From a checkpoint of a small image classifier.
Model: 1.21M parameters, 64-pixel images, arch nf_resnet, widths [48, 80, 144].
Training: muon at rate 0.011, batches of 384.
Data: trained on flat shapes of many kinds, plain or patterned, on busy backdrops, 195000 training examples, 23.0 epochs.
Rows from block 4 of a small image classifier, named by matrix and row number. Rows with one number belong to one channel. Each number is 128 + 32 x the weight over its row's rms, rounded and kept within 0 to 255. All counts start at 0. After the name is the row's rms in percent of the matrix's.
After each channel's rows are labels from the 100 images, of 14848, where the channel reaches its highest value: "peak on" is the class under the peak. Only what is clearly more common there than usual is listed. The data: flat shapes of many kinds, plain or patterned, on busy backdrops. In brackets: how many of the 100.
# convs0: first 3x3 conv (model.blocks.4.convs.0.weight, 80x80x3x3, standardized in use, each kernel summed), inputs 0-79
# convs1: second 3x3 conv (model.blocks.4.convs.1.weight, 80x80x3x3, standardized in use, transposed, each kernel summed), outputs 0-79

convs0.62 104 [122 111 141 109 165 142  98 177 105 103 124 140 143  84 117 154 121 183 158 136  71  75 147 101 108 131  96 113 144  69 146 113 170  61  41 143 167  97  72 146 102 144 134 129 142 118 144  63 123 179 152 168 166 154 146 150 109 141 122 151  99 119  96 129 170 131 180 107 109 110 138 143 150 158  98 124  84 139 169 207]
convs1.62 097 [166 111 190 156 139 150 160 101 106 119 112 141  83 120 150 117 143  61 115 156 160 181 105 150 120 113 135 138 134 172 145 169 125 166 114  74 163 159 109 125 168 161 149 122 166 156 156 151 171  88 147  75 146  91 142 111 108 159 162  98  30 112 123 148 115 175 105 146 147 185 148 127 149 130  85 160 111 154 106 206]
peak on: gear (30)

convs0.67 097 [117 130 104 133 149 139 160 138 102 182 174 180 173 139  96  68 148 162 114  81 112 167 151  61 108 115  73 151 122 109 192  91 102 149 188 155 148 131 174  91 154 153  85 103 127 125 126 124 165 109 101  80 144 106 153 157  47 155 107 120 150 131  92 131 134 107 115 162  73  95 140 126 129 138  80 180  93 164 146 131]
convs1.67 114 [138 104 171 125 177 178 129 132  89 114 139 117  91 114 158 144 121 183 148 138 102 113 121  48 126 138 156 137 100 193  93 100 104 134 110 155 141 126 109 121 116 158 160 147 213 167  99 125  70 125 151 138 117 123  59 154 138 110 143 145 159 125 181  86  74 168 187 178 125  45 113 149 147 156 121 114  99 124 138 112]
peak on: flower (34)

convs0.47 078 [142 135 142 149 123 169 138 106 201 124 150  99 169 128 137  94 136 202 141 139 138 181  92 144 159 108  99 153 132 156 169  62 119  70 144 147 126 161  88 110 135  98  55  48 152 109 132 102 141 135 112 177  89  98 154 169 152 116  88  74  78 121 128  93 143 153 137 122  75 176 124  94 125 131 150 120 101 123 162 167]
convs1.47 076 [109 151 108 153 124  55 165 131  67 120 125 174 163 151 158  74 101 106 161 145 152  76 129 108  53  89  78 138  98 144 186 141 113 123 101 141 171 101  92 125  57 116 101  99 174 142 146  81 131 113 116  97  60 172 100 123 109  93 127 155 108 120 124 141 120  88 127 128 177 164 122 124 140 141 163 130 162 166 144 184]
peak on: flower (29)

convs0.45 099 [119  93 150 129 172 155 121 139 113 148 121 142 162 101 138 176 138 129 108  85 123  73 143 123 123 152 136 125 189 126 159 119 142  36 111 152 170 169 140  84 159 198 143 130 132 130 152 204 101 146 142 146 157 136  79 155  65 143  60  73 149 179 122  74 121 149 104 154  94 127  74 113 106 111  78 125 119 103 118 136]
convs1.45 092 [132 139 115  89  85 155 111 106  76 103  84 103 122 173  98 104 166 151 156 141  75 158 116 134 122 145 183 108 151 146 132 187 111 160 166  49 171 110 118 154 118  71 133 159 141 132 125  72 204 148 162 102 121 125 121 123 163  96 168 109 148  91 147 138 154 205 100 107 129 146 205 148 159 133 106 134  99 119 153 101]
peak on: flower (82)

convs0.79 083 [ 92 138 125 164  66 179 141 154 147 125 121 111 160 128 164 175 107 144  81  75 130 166 144 111 128 136  99  98 134 164 123 131 191  84  94 118 102 132 101 143  73 119 128  63 135 167 107 128  79 178  80 167 144 145  71 158 104 150 103 134 173 172 152 128 111 160 178 174  99 161 144  91  90  78 137 111 148  74 157 142]
convs1.79 090 [133  93 105 121 186  82 140 137 138 140 108 152 137 147 153 104 111 125 169 135  87  50 134 143 144 131 111  94 144 114 161  85 161 209 122 139 182 111 162  80 106  94 121 126 153 181 131 147  79  84 109 156 181  74 108 134 191  86 151 146 152  70 117 147 107 108 133 157 160 148  98 142 147 172 175 165 113 177 107 134]
peak on: ring (25)

convs0.38 138 [176 104 102 118 130  89 153 152 143 131  96 172 147  92 122  95 124 126 139 168 123 123 215 144  91 126 127 188 136 129 170 110  80 101 116 152  71 149 104  80 169 138 159 175 185 169 122 157 114  85 131 111 133  89 174 148 118 139 122 100 126  66 104 102 106  57 140 126 129 147 195 118 154  89  87 189 121 104 128 103]
convs1.38 114 [114  92  88 125  54 146 130  80  97 120 112  98 143  79 121 187 127 153 103 101  93  98  91 118 168 151 108  47 103 124 124 104 141 143 117 115 141  55 115 137 117 134 107  99  69 104 109 109  81 140  97  66 162  58  70  99 152 110 127 134 135 134 123 111 100 163 157 127 112  71  70 125 122 159 165 101 117  84 134 135]
peak on: star (40); flower (33)

convs0.10 080 [ 91  71 149 130 170 172 119  93 115 188 173  76 162  93 161 131  94 177 159  92 143 138  73  98 130 112 143 125 101 108 101 128 145 119 148 140 119 165 129  79  76  78 197  55  90 135 103 112 142 212 116 142 125 166 143 165 105 143 137 155 140 135  96 102 133 121 140 155 118 145 164 108 123 186 102 156  75 119 132 135]
convs1.10 094 [176 131 169 116 166  95 175 138 117 121 121 147 101 157 175 134 178 157 180 130  67 115 115 184 143 175 110  98 152  98 138 138 163 140 108 181 174 118 171 122 125  75  80 135 119 158 138 148 104  83  91 107 184  91 123 122  96  54 145  90 194 111 114 186 135  85 159 163 133 135 157 157 155  86 147 140 131 144 126 138]
peak on: frame (28)

convs0.75 099 [160 111  50 149 129 134  83 159  99 126 112 150 159 115 134  63 146 122  71  83  92 132 127 170  85 181 142 128 102  94 134 116 119  90 153 163 148 138  94 155 139 171 117 146 133 130  90 123 142 172 194 135 172  57 130 173 108  26 136 143 125  96 142 139 140 122 114 135 119 161 111 147 139 126 171 116 168 195 101 122]
convs1.75 091 [ 79 174 171 201 111 168 168 116 118 181 164 157 102 142 159 140 120 150 118  93 164 125 100 113 159 168 180 128 144 113 113 156 102 145 161 135 103 106  96 220 137 151 121 181 104  85 159 188 133  98 109 143 187 157 107 113 121 100 128  96 156 143 141 105 146 185 139 123  96 109 174 132 178 108 157 103  77  99 115 111]
peak on: cross (33); tee (27)

convs0.8 103 [160  79  92 174 169 150 168 147  91 119 122 139 118  54  89  89 127 138 146  93 147 102 126 131 123 140 139 143  32 126 150 149 122  42 103 140 142 136 114  88 125 159 175 145 165 140  98  87 132 145 131 139 119 128 115 146 151 103 161  42  76 189 134 128 103 157 137 149 156 127 108 160 139 183 103 148 137 125 192 129]
convs1.8 118 [128 121 116 178 112 112 120  65 133  99  53 145  97 138  72  51 155 137  98 133 137 188 129 146  65  95 157 146 130  93 184 156 108 116 132 135 139 170 138 185 164 107  76 108 128 128 128 165 148  77 100 100 112 131 169 175  85 140 126 114 100 175 116 127 136  84 115 125 100 164 134 152 163  71 155 154 151  94  84 117]
peak on: flower (50)

convs0.21 107 [114  61 163 157 119 160 129 108 142 142 134 141 150 152 149 121 137 197 143 108 182  84 157 121  80 138 123 109  89 127 136  53 103 141 163 152 130 148 108  91  34 120 151  38 153 143 152 196  89 117 131 106 124 102 117 148 131 140 115 176 153  73 118 106 103 125 108 136 118 148 147 179  96 110 106 184 142 150 167 124]
convs1.21 125 [116 125  79  75  98 110 129  88 145 126  76 141 109 181  45  83 164 117 105 188 112 141 129 128  53 104 180 142 145 122 138 149 110 116  78 124 161 134 139 179 186  64  95 162 131 129 170 136 165 128 177 117 118 168 131 130  82 137 183 104 131 136 126 107 178  92 128 100 142 167 154 135 174  94 135 112 101 117 120  98]
peak on: flower (36)

convs0.73 113 [122 155 125 136 140 127 180 124  21 143 109 163 129 146 128  85 117 134 122 158  53  82 126 147  98  87 136 143 112 153 128 109 122  80 138 129 167  75 172 126  86 117 112 147 175 138 155 148 160 107 176  82 122 112 103 154 170 127 142  91 146  65 167 172 121 167 138 124 140 143 186 132 153 161  37 110 111 121 132 144]
convs1.73 097 [150 124 143 128 117 116  43 145 150 167 141 108 138 116 128 177 153 142 104 136 165 156 124 172 140 133 130 103 144 102 108 125  78 153 132 166 132 110 114  87 138 149 177  92 138 133 105  99  89 192  85 145 131 155 143 120 155 192 110 223 176  99 117 116 132 118  57  70 165 125 108  86 109 108 200 114 114 180 128 152]
peak on: bar (26)

convs0.48 104 [113 140  87 154 101 169 113 126 148 150 163 106 163 159 151  80  97 164 118 106 154  91 123 138 136 111 109 101  75 125 127 105 114 142 173 159 142 120 164  92 122  89 121  25 113 124  92 156 214 190 137  72 149  89 109 147 147 117  52  95 104 124 119 137 121 124 128 167 170  96 127 144 143 115 182 179 123 168 155 144]
convs1.48 081 [141  92 154  89 108 101 120  99 120  95  77 165 123 190 106 130 125 131 180 126 119 111 153 142  77 102 168 117 167 112 120 106 110 102 104 144 104 124 145 168 149 147  97 152 155 147 199  99 127 219 117  85  83 164 166  75 149 165 157 160 135 180 123 128 146  75  88 107 164 112 155  96 148 141  86 104 127 119  49 138]
peak on: flower (39)

convs0.50 107 [130  89 176 129 101 145 116 117 124 143  80 141 173 194 110  85 125  74  78 120 136  43 109 160  91 187 144 108 121 146 179  91 141  62 122 137 180 115 166 142 106 154 152 166  98 114 115 180 143 101 108 134 105 133 104 114 108 105  65 188 134 112 105 132 119 116 184 110 125 121 176 148  83 151 179 131 150 138 146 154]
convs1.50 100 [120 125 117 121 151 181 111 136 105 165 176 114 158  75 143 193 134  75 131 102 142 195 123  81 214  85 121 132 187 167 122 116 119 156 154 145 114 156 151 142 133 213 115  97 114 149 142 113 110 185 160 102 145 125 212  86 156 128 108  85 140 136 158 103 166 132  96 119 121 131  88 130 117 127  98 134 119 119 182 134]
peak on: flower (39)

convs0.4 101 [154  76 122 118 127 180 142  78 101 101 155 111 123  78 110 159 130 132  76 182 127 115 150 112 146 136 130 140 131 137 132 161 103  92 162 113  86 122 117 107 128 168 134  32 168 135 116 152 165 123  90 104 175 102 117 139 103 177 114 117 156  86 120 154 116 121 218 149  82 152 130 141 155  94  94 178 219 133 102 108]
convs1.4 084 [104 214 162 155 143  83 104 199 146 128 137 135 115 111 140 147 136 152 130  91 128 105 123 162 130 211 147 100 154 135 114 146 115 163 114 141 127 108 143 135  91 128 165 177 118 124 132  92  82 207 181 166 106 179 177 137 194 121 133 154 127 169 126 138  91 115  89 130 166 108 160 123 128 155 137  96  95 175 111 194]
peak on: bar (29)

convs0.3 094 [146 127  74 121 155 128  80 128 132 130 146 124 135 117 150 111 108  76 122 113 145  92 159 146 117  97  89 168 157 156  81  73 154 158 141 199 134 174  96  86  29 178 144 125 123 125 157  78  47 138 125 138 114 116 108 127 151 158 115 186 126 113 145 114 121 155 134 126  83 142 164 142 139  96 112 140 224 147 145 149]
convs1.3 093 [114 163 145  84 110 175 180  86 135  66 100 133 139 188  69 109 102 125 126 115 156 138 157 137 127 186 164 115 159 175 127 127 156 129 129 108 138 112 132 131 105 119 125 205 129 151 122 133 180  62 193 143 126 167 104 129  73 157  83 144 143 140 170 163 142 129  84 130 111 166 174 135 177  78  91  95 109 102  87 104]
peak on: circle (29)

convs0.0 084 [140 106 144 113 149 166  91 165 152 155  65 131 153 106 159 133 125 129 148  75 147  62 107 142 157 118 153 117  89 104 103  57 158  44 107 155  90 140  91 119 157 134  56 143 124 123  85 152 132 116 123  92 151 140 162 185 176 144 168  86 109 112 126 136 141 127 160 152 102 126 118 156 204 118 183  99 130 134 107 184]
convs1.0 096 [120 174 140 170  89 140 118  87 109 102 141 166 118 128  90  42  95 106  98 121 214 174 150 121  63  91 143 122 136  78 127 158 114 124 158 108 116 148 135 154  66 105 110  89 111 117 140 173 126  93 124 111  75 148 123 122 132  91  97  83  74  79 123 116 177 141 148 100 107 173  68  88 104 105 115 127 151 165 145 133]
peak on: ring (31)